Weights of a small image classifier: moe top_k, trained on pictures of board games with random positions, seen at a slant.
Rows from expert 9 of block 5, named by matrix and row number. Rows with one number belong to one neuron. Each number is 128 + 24 x the weight over its row's rms, rounded and kept within 0 to 255. All counts start at 0. Numbers have three digits each. After the name is the row's rms in percent of the matrix's.
# up: expert up (model.blocks.5.mlp.up, 16x160x160), inputs 0-79
# down: expert down (model.blocks.5.mlp.down, 16x160x160, transposed), outputs 0-79
up.48 101:124116111129141112111105152145149135138129099121118135133145122118115153115140102095147124144130100147090116099131124133130133116139107166144107123082175143151067059151115146145131207105141122090119121140129090084058137122152141136141142175
down.48 109:137132090092112113131131167146161114142129086133131095140098111143116131160057134162091114144140111138137134112175144106134135132116174114128154130130127136133055151143114146101078116140144118096141087124128162113076137094172120127139167121
up.49 078:073110125138108122150086095128138116137057108185133133117134121172088127157128129105142125099126206156141143143159122128129118117130147105172164117099118132149145133058102135135121137115106142163060105138160146097102144137146091128128096122
down.49 065:145132156160135129135136134110162129166127164142132133139155138084112158151131149108156132131102147117116110132172133131157154151172142148139127137131117110123171147099107146123095081120094130124128143083143109150137100131130131147119082112
up.50 109:131126062140118124126130118089174121109127117177092131056098135119144138151172127166129127095089152157151168097099118143137126125101080109144113152140141112168103150182173091125110125105128119132153123082141097145134121115175148141096121117
down.50 110:147151163123097103120131150150175144137154096107082111130096123128140108121106126154129125112138145122160130129075107135140065125122123097142155153126152128186116130144136164145131109133124150111188121126097120120136155123147111113125151142
up.51 133:132170118161114121108138118145054102168178134131096121159115116143140149139106155147118105135136168117139151140188146141146096135146118127118110130134128144137094149146103097095120153093108132147119113131103148146113145117099128112108132126
down.51 143:143098147110112128113148153137111144149113134112116113159142123161146133148088140158153102138134109152120113134190111119107143100127111105053130155130122134147150119105105156127144093155118103140126098120119138019087123125100103125128142129
up.52 108:142130135107128133134118133143127118107131155137123152128177133108143155168060145152144128083100079078137144107103152161113118153147130152164112118147130109094113162148102146160127092135115135090102101107107088155145107113126132130125176160
down.52 127:151105096124115104134139169155107133157113123175160097086148110143127128117136120204160107123112159128173105148102156124119151126094158144141102135149134137119138122124144124132111103124128139146109130139142071209138127142164141117144092091
up.53 141:137124062116110136138103124136150123129126153132113127128150134079107129117104103121128132177117095140092101136096156115064148102138133149097144115111131146129100105226143145139104097133137103112109142136137169110185144135158100111098116124
down.53 155:143120100120157107138134134104132092101142112091125130087118161114091131102196126133148113143115038142112149126154144125112106154115129108149086154137178143148152140162125157140121173133125128117146135143123121147089118104120098091129146156
up.54 089:127112055174159134118148138131095163128112124154076133163130109126152130156091119130123133145083085134107125121139134106187165154117102133163161094090125122153098141113154144134125123148126103079123134137125123097091147101160141092124155097
down.54 097:126113203123143105139138129132122136103134172111110150127155118126128122111125114111111156151112130128138142126099150132117124111158120163074113087140130098166121132128140129149153120147142172119161119112137132171181170132147151140108095107
up.55 073:127153160164142107107094120128097133129108076143146088202098107130142110119168091112113117167165112129129145124132123102145121152121107134104106147129158136151157123155106141136128121140142100118124112133107135138083129119132109132145156086
down.55 076:163130129135131118105172072113118121143147116149129121114137144146128140135139093112129129136110117112104141113065116142155126156114128112117116149124127116141071121080110167161146142165126100075179108152125161112145120137128151116130104148
up.56 051:106103130123142130124117139125127125157151167134093146121138101153178140143147146125142117086149138062156139126102125111112133130145152098130172097135098130102141160156122177122112102126146080155094142088132128164089119096094149100132128111
down.56 047:097140124094131143115124136158149140113103143158106094103136133137159142126108102188145087139106142124099119117065121081124098137119127116084148155103150135074144134077111131135162164151098122126132109132136131108128119153144152124112148110
up.57 119:132132109130125121133117108111115112138134106144106155131102139101106124160121127203138122144119135091149139150124172142085128116138096152152126090125088144098153160079133104117095109138149136180096113135118155109085132139138104130119134151
down.57 118:146122199151093122153129149138155095114134093130109151139156129104129110079092134126161130116136104140091143141151164137124121150149112153131123133122121163102138102133113132106137155172168131133102148109108123146070113144113151069138120118
up.58 109:109135035141185133165125111142155140130115143107123138134164137103176134159092127058102106108113126106121116130106105101164173136122104132126128116129112169133153077104154167153104108124175126154136106137148099124170127121143120118144101135
down.58 118:112149140121131158106152130171081134102149123134105113148110133153061156121096145120122154161142123168129155134105116109133086153117110112155167129122152116140133140140168108151140163157129152115175123127132168178165139141118155106093104128
up.59 131:114120105132122122110116153134116130127116103134111135084156165087113109111144126181086153105128134134098147138115112100131118121110124126151093166130134142144057066127133113147105096111133129128135129136134107146148115160126142099130117183
down.59 130:118119113094138135115137134186140146129139100108103114150107143116154093143130117122124154112139067133120165148118094107098079078100142116097128109133121111179105132135145165118142158124126172117147120121105162122119138113129175098108193127
up.60 075:150162149140132140102106151122141130152147107176148114098106153169131091105118147172126112145130143128117129107102095135132133127123127137128132139108104117141124119084120105108104136143122107149153112145157087105131131142116133187136118102
down.60 081:058146132145109068137151135107134087162123121178080130190137104124118113157152111128136192121102146143142090121159134153110129110134110130170140128141127100082181132157128116108121080117102127144142101092119150124080121167155086133132151120
up.61 104:134115106113137100144138146093150116105135134124137125187149111143129138143125084108133148162138130120084091146117135130128114135116130122177128135128116137097144098175122159154147124146084103121156124171130099162091116112188137087138135113
down.61 102:153121138109137110119125143137189122149087120109138128167120126121115173145136114076125141087149081163120148162142117135191126147123148122078141162123128125120066140170165106167116136111152091088152115099127133109132154128086139117137111140
up.62 123:137121121188142124144122111146124093150100112083119145175129116097122116154090128151150095129120190130140100138162155103128165147175113139115118085153087141138105128135167154129132152147149147139099099105113136071115159128112131077116182135
down.62 145:131101062142130163118082131111083108130129155119097144106170130083154137108088123142164122153151169090102122162167162151081125125135130126139095145130120144142120151081136149121135145126117102150116149135105095126102147153131138080094106108
up.63 081:097129101136145118159144131163154124139102134125113141163128142137116073158152160097137101130115085153171151157104143096117120115141115093106159116136084139118144093141085196099128086162144164150136099126162096075130126108120143133115125121
down.63 079:125136172108104141097163205147106153126150149153095097104107131113073109153099111108106101141130184103112112102125128112165106144125140119065126085128113163114128100104110126127145139122131147082177131151168095142115149156105137116102106129
up.64 147:115140111169136136140103144174167112140146165102158138128153130117130146152113119041140133159156131152130107133165119132130067139140096126127113102105080125130152116183102192117161141151120102103067093156105109148125132126101144093083111144
down.64 125:181151142138146107155110161090121170135113144147162116150128133119129141130096167113131127108120106125094138148144152124174133127134122145080122180125116151095139110149106126085129114107165110168193143114087133171168106146099110152133107108
up.65 148:150095133174110148129130129137089141112152104123120143123115138146212129133152135100155118115115181112119077154152141105136131098149151119136130112134158112119152115168149123100170111130111117126079119110136168099154122122093119129086184096
down.65 159:143135106123103151136113136106067124107144109084071104136122145116163123104165159142160133160150173125103139094157124133126101112122186119066104096124118115130155145117106094095133117119101125146084127119100106093115137184144134111122132135
up.66 065:152132074124119164155131114159125126169076134130127077115152173115109113176172115141136130078145149172089092137135126137114078102140107155082119115135167131159129088096116137167157102140091142183125139111139103111086118138112138158131123097
down.66 068:128134134130134153132129115112137120131117111137153107185130103155156166131117145151132097136153149126123134127160112129185196174139166113108168117136150134125163125151125151148116119089140098146130124102150117160119085144101149096144100093
up.67 098:137121131130155116123113125128125095135149110136122119091159126063166112166168106139130144116102111113127157127103092124144082135133079133121068120125092143158138119090127140134126087094181121134129134142147108214116158129140117113110148139
down.67 125:071145111130116135143134093174102137148168115149117115130130126104138131127126131176106145088140136104108098129022092130169097125136112145205154154141135121140157148131159130158131140135129133138164138137128130106152108144132161127130096126
up.68 085:127099115131110134129119113123173124160132127103142143163170143092099139117155121149131134115119096173107149140076116124136072163165125124060081135164153132129146113090130109155120143154159108134127096099135092074051119117112183154116165120
down.68 084:124122116122174134149169142114110166092103123118118135110114159132122101124109119118093172157120116069146138072156130104125166176116092133184092165153139126100156155144116124137117122122158152095112103142127128122152142097172122108122170122
up.69 139:131157099118176125135154122126106177128108128143142134136156112129140122134065143123093136120123088110144119113127121127141166138136130120143139132118135113090164115124118131123117088112146090113179123128130122185162151129111139140163135088
down.69 148:123122117112091138108129110131119155116111126159117141127149120149122126153072121102130130117133130134102144131101133132166179129143117087109190109113115092106208086076168159126141126117137125113135121135128119101124121145109130179139102142
up.70 092:081139130160097094136126139146103154129152131076138116103145143099172130123054135171160147147125150158101141095149107113121115130160135125077139101164107130104118099151123102124163136143128133110146126108107124170134138111109140085106129137
down.70 083:144127104111126125145129130127109123165132153162105111096114131133137169130165134125143084115123108123150086148170079158148121114099153111134097150101146169111100131132110109124108110083139128114187138140098095118162126155090132153173127107
up.71 135:135130105185134135100107142182123122149138170161073104112151129132136136148146152135121123109106133123121145152138127131153139122155082140149113097113100105151148106115150127133122083150125080152117105102134037129164147131115137142107147129
down.71 184:121126079159110088150130141134114155121145134114150109059141133123099132082155143136115137145140168128153101171087151109132088143091131163127125141142152131089145123165106107163129142158156141140101123125115115150125110102118148141118099110
up.72 087:136127113129113142154113153131139100121142108128183124153116139168159145126144117124120152129103116089168113128085170107151157120165127142075211107121100088122103161172107146142128122120115148172134124111103133124102117084090122118116069127
down.72 076:108153164093126118174098154143131088153170136125138102097103111141199106151131118135143138163099147086138133131146161118111111108101102111184161087139118164179091109052109146141140125144135133126130116085125096158134111115133128092117161139
up.73 077:127131091145140122143148127111095111128151149112113131166135114143181155116182121073138103155146136117137137100144130098117131144150163128054121092133148154087113096127081101124154106143102127118083098124146142070120153176104140111138143135
down.73 069:126105137119151145109108128098116144144134137075114115124107144125131137129133112112136110111143146135123117146152147123095113107124141132205112116148118115090204171154099101126130150139137123134142104150144120139057098106086111122141115127
up.74 185:104146211116109112141167139131156121120125153161155121101114121160097114132158143125096152123138137140143174111162114137123088151126101108174119172136115097135134146091117088143132134114117149157124115121143115091116137150162141142157103150
down.74 195:093126165119130145148107101132159151117140130086094146114149133108108139162136107077128128159138160126108104110186145125112146132144144121159132096107143126111175150140100170125141145127107096120063142120130092133142128131155123130133136130
up.75 101:134111128108131145099155085151150145121160127093143137163147101092129119138168106155102170087157116097164101150165091143115116115138146127121127090150139124125113135127099146133146107130102152096080104162140142148152122137138195128125141120
down.75 104:136123126127166130140120143147089113146139126103151144132151144113071158163088158057157142157114118115148127146140142143156123127121111135094087166142106149119115146156135125120104124107162136121084118141137081089112126154127136104139120138
up.76 104:131129124137152138119098092141092168136143140075108127136127138128106169127112148121156109162140184133144110135064140137115141152133161132060194117134125147109121150125077165144155086158103128155104099127112119136112115102125154140125112139
down.76 088:134148095146119154123146146132150099128103165141130126101116148148153130104188090184167149167119163127135112140119126114118127147109155133092076083130100136170114122084074137141149077142138083114165139093126136139118155153109119078103155149
up.77 080:184161148166149167101101165142131130099141099112140132099129124126104111113102138125085128077120126115089124118090116125169128145124096131167132143134151140099128175158117161142136104152123087139123131110119153174162090087096082176099133116
down.77 082:100139108130127100148147125147108091154148088137156108131151101135102125105141117178125146117118154116169157115121101116165146114143105122151083147116125113164108140136127098131141144108137163140120141119117117169126118167096126157139136142
up.78 081:134155178165102135121121130147128168177116113107154116150107126180115140147150112106171092125146105135153136129129139091110124141122075120163132137127114132064083141075104130147177086124123076155080132137100113149049091176142146112132127115
down.78 079:115137127127116128145124121112093119179096157119134147148171139123111109174174114120121153122138174146099112096199100176106155138117147113129093085123097123120111116072108142157166119125121136152118122150157074131143140117121119125136093150
up.79 055:107090092146137153122108108113181125136142111152109120094125154162108148113149082105125155139119136130124135121083124134169119112121157129096119140129111113101064121145114156119101105095128133132116109131101102157087115146135129128110134131
down.79 051:131133155107084109104148157136182163164120103121146129107113130115112101153155107157102113113094181139125110122123170109138124123083132100113099098152113136149080169158132113100150162145148105160150086178130149186123142117130093130136150110
up.80 110:140104091159102142080132113149122114134086144140171107174137133105122121134102129136133090142124166149133150121149174120113096104130110094194123112125124129183109122112150148140115151119123161163138120127116095165131154118142154106119145124
down.80 105:145134117160091108154134159123120101098111113131127117127162126143114114127132155174117182151139074111156098122114108117167120152119120199098128109102112134087159123122124101144155132125105135122174123111131113190179121115177178159120128132
up.81 069:131112125140138140152105137136129151097144160124124133126126096099160144166111122139129117160103115135173151120066142124122089064142089166083167112149137168099126115153138131134150168131149119155080092125131082127084102108123129101129130131
down.81 057:138101117121117136132124121134143132122110122091147147152135145137144127148161120099129144102123098094111150059127140104122133166102110124092134092108093142149141130132162116141120165168139123090119109170124142182105108144139140104140157112
up.82 054:108108131173109143123102092133132123115105119114127123204091145112154100121091144121126100137110127108156117157178169120096109118154168120159160121159137130118094142133105144168134122121112138123111138129121145114101128132097139133123123123
down.82 064:191116090148114157133131159097132100111174143137135146140163125118125123132189108156130106168121146091125092129142173095094127128144157133111108090168105132089182129138149115108198143129101120106150120137105111164159124153142133106109143121
up.83 102:157114131107095110140122192124110117128170125113140117096129103159114121128142107124120110063142162108121116115085124104160130155157103104100172094181124157112107099155121160125164122162116132143097119098139145119075117144131131115106115145
down.83 106:155123057138121123159152133137168101119127116150122095140103159114142126125195160121107110174129094109126149087130114113156101123107137143139119139134127185170075114064086126163143144131154132112101130143109142064121116107111138122118170091
up.84 083:115134126145137127149084089111129113134086122078112119148118125132095160176103102170160091164117099157130161146107133137163128116149132143176131146127082130154118152128087131117162105109147149141123129107105134078096143163151136116152109130
down.84 076:184144170113092127099126153134181139145162144126142125078133145124152122171177142131131033098135121106120160124127103147168153137142108079101127137120157153111077131126120153155130132091135125133125125140128121123104104138102129069146103131
up.85 085:133137146126124132168139122126128086089165110082170127167099145161155126118206132088135143111134116097132155141077131126145168139152109134079175077154140128142092131121117116137127131154147159127123100084162168115102101136131125154120111132
down.85 087:149135136099139142132139142064172126104161145106132160152110127127150122102187138089135143100098115125115155118116107116149103180126104123145104121126140152095097152133082124118117115097132164151063113143118115153119103170073110121174114115
up.86 126:122142079135154152116094168141128132096172122117116120122100172162145136154107097080145102088139118048125130163127128107154159176101126105063131109150141144103144138139148123164121103149133139109100105166093123137125140135118128134152140131
down.86 135:093099112131113108119115141124131123143116151113152118105144112186085126160135115107141186127153166177136149138066128115124149128113140151136104169113130113165142129140108103128108106157117132144213104077139133100067112098136121167154186136
up.87 054:170077134108128116141153122113118110154102142106123109076139125137095131157157107156123133159159171191134159104124120095128092118110144103146148130146105127075140132108092124147156141118157135110165106113104081187063134137127102102132119131
down.87 051:108138159130135146136145146172138157117089159153134109132097118086128090133164146140134157111128115128086144150093103128187127163153111104074136133135127159204118130115173143108095089124145171136115110136117118088107125118116114115082098100
up.88 099:135123104098139121124148147127087122106164111113164128050154134138133111129158110164057125097115137095121123122120130127133122106124116106128102145139157121127087114174167124132113167107093147162112145110129119102104138137153146145126138172
down.88 112:140105209119145172101132180144121138124132105128138116148106136111111101138162104139127121124104095159116147075124088107177141132129119118164134118126115118142134150153189121126127135088166157143121110129149111095124130120135125104131128094
up.89 099:123174131159149119129093125134132127123138111129121117147143117163063138121085173134145097139119210127099166140126135127144129093142153082110123133101144147170078143109107125138089111143132131126108107185167083141142130090113141155101123127
down.89 095:145144112115105147109159154181153109143165177181089107109177112116136149104142143145121204098119148081105056155143136126147118134124105158100145106132098106129112091118126127131137147135118140093159102131138118134139143181142128116103134130
up.90 089:118091162133153136111157143151117207127112165123171137097134136109139136097082112133099087137119129147108150121105165135109156124082144124127104088159115146075154117068151114116179132127138093098109133122120087158174155117170145136130091138
down.90 094:087149142114146145150126155158074129114142147148135123176161152132083093119111161088120145099152143153141102131150158134134112141116119147175126140141111131144153138118151078137111119147167144100134123104111111065140163125139108132134114074
up.91 128:118098105106134101154100152133172111132180125135124132165147101122141163124136119140144148151131099121115130169118096118093135155120152119161141099111123146102124127111090131138143146112131103146069112152110126157066167110144113060119127122
down.91 132:110094095128140155156145110136152137124146108138161102162112133124082127104099136109085085102175126118159119122131133134070131111119125117162131098112139112087106176094078145134116158128105127106171124147173126105114127101087142134129147146
up.92 085:123153153102109121106100125131108101126101130106092127156125106169149132116121148139163095142137096116099149143107110111136131155149115122096137104133136133082134205084113140125166160134143154158094095089134128100117139144150122113109131131
down.92 086:160152124123112111144121158115091087124124107156152136175111128108096094107176164137172139124122127069100114124167088137094122139136137129131122146115057155110165120161106141116123121125127137169053121130117118143139126113130075123135137102
up.93 094:097108123140100151138104118148133154148140117131167113157122151126168153177108154116174091142152130111100139154112102112136113146152109112152127152129109150134101131129070126120109112146065106127122105122105078185091126137156115111127142104
down.93 088:159120101137105154105108137086090123151197148166096129102175109098153124145120132168138123110131129119093113138152124108157098101121149077107117149117138141127065142136150156097128102132109134144061120134096136119144140194112131083125124105
up.94 126:105122114070134112110100130127112082159141112099119137139138101085117131119151124129143164150137120132099145145130093105206144152156137136143164158125126138134084170152071128133154100150133155153081101119118089089160129117171129108134141164
down.94 117:088145154110119148114148135098110139129179108135127139147115120100151135078182106156130149113146127132080133152121115116087093083105092116115121180128135149122119131114092093079133172117109129133092144131155140113088108111133144093105150088
up.95 060:128130163145096128150150097145153139091145108101136128142120128059137094151089111117166130100103105136125135152109073121140128120150154107111105129142101188159132087159127117124126096115182149142105103125131108098087156145138126145139111129
down.95 057:148132136101170131141133169132146130161128109123117139174118142095113157135171060157172134122116133117160117123133087106162126145135107083103127121169156124144100179120142132154108150116130105137141102157102148197121123137131118099114114085
up.96 128:082112124125122116139112130118133094126133125124112140130119108118117151202214122108138191196115111136103118113143094121150134154133141118150135108108125150149106081153071105139119094136120125141121103103135134115103126150121077145139095144
down.96 109:128133193109103164109133119125170062148148145141095145115106125112152134102196089166140114074127147100113144124149117125136090144139077116115147112131116120139130133109110098146133118117121151124089118148120162121087132122116142086093124131
up.97 084:142142121128111109159137093130142145111129154134159094103197127102118065176157109148102110102124176113123140102105102124122155104167170101112146121103118149146119143126107128110091062138128129109096111109152094151101111116106076138133141153
down.97 084:115135145109157122141139124087143091119153116142134096157122147108124147116123109146108140120137149116101108129093107098125146124115086064162129158131115131133134149135124134101149106125141157138189100151080127088136132146111107164153167130
up.98 179:135133190075146103133134106110154082133129096158107141094160128096153126089147126149133190106125230132103114124136128134168109117132136129174124149126136154134129121130104112111137101124115117101097154119129098095091117151186110139127097148
down.98 159:115142162108117150132086142128180096138136099090132124135113120132197105152177109165135157136133149107162159110088110139154135142135092126118109114137125162155075138077085111130129108131128127135128116137117119137028113126137095130130127154
up.99 086:092136094118119135136128145106144122092138108111159105108124094154147106143109104122160125121116116066142126137120151144122124109128134146114076100146138148145086133168107151155119101124167106118139092153153135159099130141141089128143126125
down.99 089:123119138112131150110115144133104134111154139128107173147128143127114097125139134062119138120139087079106132118143131171121111122103094103135138135143110151117157094128117122102119152117135116124103129182111176126087161157125116108109125114
up.100 081:148102105152195135122152098124132120173135121142048140088128168136140171160167163104172122132125094109127100132108154102144121124137082125151142125125091105162130109148167145124148069105121092088114138104149128131150145160133171116133120132
down.100 067:171146144123114125138157133183092094168161120115090126148126145085112129066117104152127109105104101110108151178115140125124128132123154122060151100120120128109136140089184137142111104116113148129103147099123104152091133115087129132143119114
up.101 125:118126115134173141125095164137112124072127097139107130129101159110148112138089132079114097148142118118121118170179128104138109101129138133112123160096120119173109119139146159127134083156128121125096128143124158104204116149121096131150129118
down.101 114:142147115127128118121132171094126110140160123126087119094121114145165120135182143137148126113110143135120116107164134117069172147150145119159149078116132126118145143082145131125138173127096132173157114156095140122170079106120086122073137132
up.102 109:127150127149137146117091156160125112142133139141094130099133140130120104075121133151156122105087159151110165127128145116118120093118087099064149076094109098136144111135176117120110196136167171150109131122132131155137122101111151123109163147
down.102 098:148152103162124079127131109101134132097167135090104110090118121125131165159074094135131152114079152146165108144146170119106115136142120175142111090107117136135136095154163099116116140111122122148101126139124115243117087100112121123111133111
up.103 080:124127055143177096159086133140118150103123142134114090122104142150141119106132114077146114091133116105085155128145145111104086146147074134120122115132097117124145125117099103157106160138108105189076119150158139186118119097131109120148151101
down.103 085:133102150182136117169128078102171135120148131127117128119115128101104126088170107105132132157129082111122104159164160096119106157133134180087128114147108100117169129189113117146157143155117147136109112119093133179143123126140110134113131122
up.104 068:115109091108137128157136139119096170106129142167156125173151127163138124168122111129113121147130167155147123128163159126102135134113108133229095141118104122102187134125152140139133108117120106154155100149131105177168142101134185142164136101
down.104 076:080141128142110105136147106145140118125061129133102109162094123159092120129132150099114128130130135141116134092156117117145116128147126144134167130125109113108164118152165100147112133124116133133187140112138135142209139146149163137140080112
up.105 079:113093097138167134107110117153093135141140089179154127165122170098184133151084128116106138151133100095139067147170149131167141121128124100193108165130128138125103107106134121110130139100119128140117130111113101127172128069165110089149089110
down.105 082:107129083079117136137113143166098090139137123156103148138127134154152121126104136126144102145119141130138142140173123130109115158160099123202168116094155078119113155123165184126096166113129161148158145139146151126142139125145148081116108152
up.106 110:108073141125107122140078125135100122160134106148167105149121067099170126138132125183165176126159126134125121144094108108130151136154132124154144093154129169131118141133087100103136144148148162140159129105120108134108158133137102134143077112
down.106 101:085116120131112129109119121098094121153169155084142146093175123121161131135170135173075150107138132110099147086084091144161111112129125179179137146158129114106123094125160080125141141140125142145141133147127120089123132154110148133112123139
up.107 119:064155124133175123122151138133108156136154124127120148127151097118139108176145141136133174092123109102125119120065123132180083131164100102179111115155086126145089116139122116088109088131128153140126127148124107161063125090170151116125144112
down.107 119:166151110110125117114127147163157086111115125149101104138136128117150094132131144149104104110142142069109115141039106107095075124136114144100140131135115128156136092123110140110120139131145144105175118098112165109114119134127163139126111117
up.108 095:100155149133121096099147106158137122148136129122154122088128116115137164132146121148118096107120123151122136133148116152118129152146058137108078070113140123150088126168126116150109112146156114092120122129125125079170147146118122098115155121
down.108 088:125101092110144114119171110102105129176161130115103069155132101142138113154105135179137134136130116113151112109148164131154094108105154118093143108139136148136095140147126121135104119139101115129124108100089120107154118127160117106173187157
up.109 076:138142079139123162162114108113120115133142098119137113161125119080148109109097138085107134134121144136169158140138155100165113103142126149206166114113119207099124160118100170154145116126109084142087097140105131163158137117143128107142135129
down.109 067:139102164139149116185140146125080118122111145122112130115098151099152140147132127126117123117118106143136089147138135135114102121105128131129115141147076107138174155095126102180182139113116136129170070113154143144122131128112167132097110111
up.110 099:135115087123125125101122126113174112147123122116112160093176113123151103145145117155132131093126166169136127144113116129100131100122089106171115099137128109084141148133103150134116107137136122105116136144121085132150104133119138139167059130
down.110 122:135138149097134154113145164183095153123126161128092124135131136128145124085127158149100095117126077138102147143071130125095097161108112130100169093112106102154083102112194087115137150110128153084129112114117161101165148104094121123079097111
up.111 066:146114108145148121134089084128171115106167098148119114108110104150118151093139108079157076117134107111093124119127117121183131117120145129104108117127139127154076146188094143114139137139130132120108125125153125126099149158125156125096122113
down.111 064:085134150146109125125120122097146114151153095120160143121133108156136080163165113160127126147140110090112096116127162091138166113127136159115075084097158181150148145123114116165151106135129126157146126104133165171088139099103112109136129102
up.112 071:128151138107130147142099139106140129181122119100121162164105133123093125115119129099134131148115169103131140152124125146144149165168159120173112084132135113087146141141129146121108086142125155181109109147110166131061117139128104172163107139
down.112 072:136135176134125150136120098112113135148165146143147118127094111096148110130153144189150099130109127115122153137124112119145084136125111107119121143114128165133142153071123104142121122149120145143030127126120084095063110124110115114172121142
up.113 085:148188102142101118114097154123155134164127086134144090116128117142112130136127140121143122136123164165123115132183143134097103166129131122146087099118111139106111128079059127163136130134103107153096107121118143197080128130128132134106107170
down.113 086:087132150130136168128114118122139106156091159103085120129107147136133146140100124102112199153128176109164135134202145157168140122126130134156120134130098113153097119141107111104158107132114130131129134145148150099086149117140115177132090132
up.114 070:099099143140191133146122123103136117112146118136126143166092151104130112101120148105138081143108181090137142125141126107125102144154145122102128112108093111162133141136105133126144116150172150136082114153156117085132112141108137154143175150
down.114 062:153119071118128142121136108117140131119128145141147089118103116108142128133157109104127136156125137134101128145244163126041116127145185165108115105154140131114144166163082133106128142133130133137103127152137139169132124149101096129131121159
up.115 110:106118128190127130097093141129103166108127101167157107140126093157173108123165134151105149071145075154110155134113152159120149134093131137200120135123127104127122142121131135130098108118070117160128136137132113161174136126147135137127132141
down.115 126:084156107130113100108131157119120086097149165125117132174138116122108117138143133116138117137131105169110166098070118121136131147167108157140123098118122132148152116135138155130172116085110136109175129118154113130142117106129133137105086156
up.116 091:153126128139136104148122123146115104112091124143087109140106138112148128101115146130166076160137159113127140154125142086095098125109161163165121148089116143151110151117117086090121122100126108148084131131112105127109129121156146143149155136
down.116 086:152154135119113127128108141134093167065119139107131134146120121128141104065209109121139135151129136155118114114143154109085116153133143144118108093110118142106152158131127122140163139138126132156124145119157096173172129140165131114120166116
up.117 067:153150090168084134162106121126101163118165120110133144076131150101155143187108140158127121140146109096104079141106136137189162144204104121120138114126155116117114131167078084130152093112118170149105113073117149114121106118107137152111128129
down.117 069:143114107168092112136110142121086127074103123163150128153137138155107098098166163178118109153123140066117114135113077129152103147111141177146140151135127178133168116164085115149134140090144145096129130165153162144140094153152125135120122123
up.118 112:142139119153111134132108081121115086115114102133156148119116143183097111096107126126105086064114162105117156116087133118168125110123131123148119141132149141134077111135102163103092169112130185167108146125122135132123108125157108161116106165
down.118 103:144117090142128140126079136109135112156141133133141082132124136122098157166150106145146131134111161158137150107091118119144110118129095129137111127141118085142108113210150101091157132107144152152148115134130137158124116092155123117109122101
up.119 089:088131121114154121114166137126122123132161124099165158164137136141142136076134145173115138088131140119136122149138118126155148168132107113185113097148135148090089115150096102129156124115163158172152136127113125076089149130142129106146111148
down.119 080:140130124116114160137115106121115137157148142118082112116093118085158137111149119117114112175120153125131073104170124160196102101143128092172099084119138108152138113128105155121107174132140174090070135122130159119077112141116147072171096102
up.120 054:133116099183151128115119171105159140118084116171169112118107151145171137135113097118104135091129073109112105146136111164124117142153143133135113185143115153101091122122126159127122123108147116142136123118124104163150117135117125116146108106
down.120 055:123128157165124125166131109114055135123114137150117111101106121153103123194113104115111136106073118152080088170083134111126167124116197162090103096121103134129171119132145081158107161130139133134175093106138130141128156155109095118117123115
up.121 086:112126143092130119108121129115139113092146158133124139174187124121138135173093161167144170177140091102146116127093130141158163127149113132107130097139098178140144138133116169101153120143134144109147109086114136107115133094143143129114136127
down.121 076:137090169164132196141121115114139124135104129139165160168186127157114095159131111142150103079139105111094139122114140134180165087098110118154153109101138127102151137147089144132126146152103115106109114091138131130145121132102138127130080126
up.122 082:125130105146144120123110124158147157144133132173145145129120138110113115126155119145125160145119180092126106134073127139167121090117123126128119124103160143163091143181108131094137115133119139143145125158152142126081106156133148148143134105
down.122 077:130122154091169153116131134148076105100129113129132146162134145077122108161153175092157149094148128097117119115118110137139150107145109071114113134136170127189060115144095132131137113143131150142118126146133141077087120123118136132127151092
up.123 131:103136086113173116120111126130085091131117117135146125138139141097124149099117133112119135110160099145125170106144070119088090130154160119138134125126105103193135110103183122074121180148137107127228135154145129076156135124124169139119142127
down.123 131:131150132133150069129144110155126129097137135130081105117149118128117137139106146097118131162155096108138168125072166156129165139132149155148130171151156113105187105153064135117083102124157110087180146139150148135134141115164121151117123154
up.124 107:127104180121069157143156130123104111152098155130118106121109138157167092153160115171140145134127169094132142127114067123122139128156140124107154138146092106094159111182121112118159102127085121148103119128128154154079148137095127120143101104
down.124 096:130140133085148152130111134119070153115132138126132115085094128146169118132155114155161091131103180168124127120187112158152111131146108116118123137140105152166089152113097105092124132134150181188084145141094110084102112127124082130121146134
up.125 070:071127117115155162138113099125108126116168153100084116137155116095146183178114152089117107183141152128103115131132154084113138130172093136097108126133163150168131121140105116142141138149187108153148109102156116116114147107138141192126120126
down.125 070:132125094096138186117121101154156139137159108140149141168120115125147122122113153112161135128128106147161121122160136135165156135110138120149128084133133104159123120132111119117098103148125133121087129133127106193076167126131147106142127135
up.126 084:126139084141161150111077060114178100109166131076141151113149132098156117123144134136134110086123127167119136128100173132129202131142095124106115112171143121172178132122158100125117085132182115098131153117140101104130108126117092131118119153
down.126 087:112144151087128103095126125132149126103114123152158099101159148126160136159138133167084118151117116115138121105099148125151164157120149104123158136132116117118147164102119147151111100131115136092179120139131123102115109135116104135162174140
up.127 092:128093104161122119137140094151119122132124118146134113110103130147183122175156173133153102158149100098135110179136123105095134119117171101126149156114103111130115155160123134144141127154109102128113114120117135152128145099113095090096191102
down.127 101:156145123124105119129121129114079142119122119155105112124121100140130151087151096151132086155121158128122103129086083101142093129139119154077099141109143159146140149095105167128136126113131125149150137148159148148229126161127128105146115140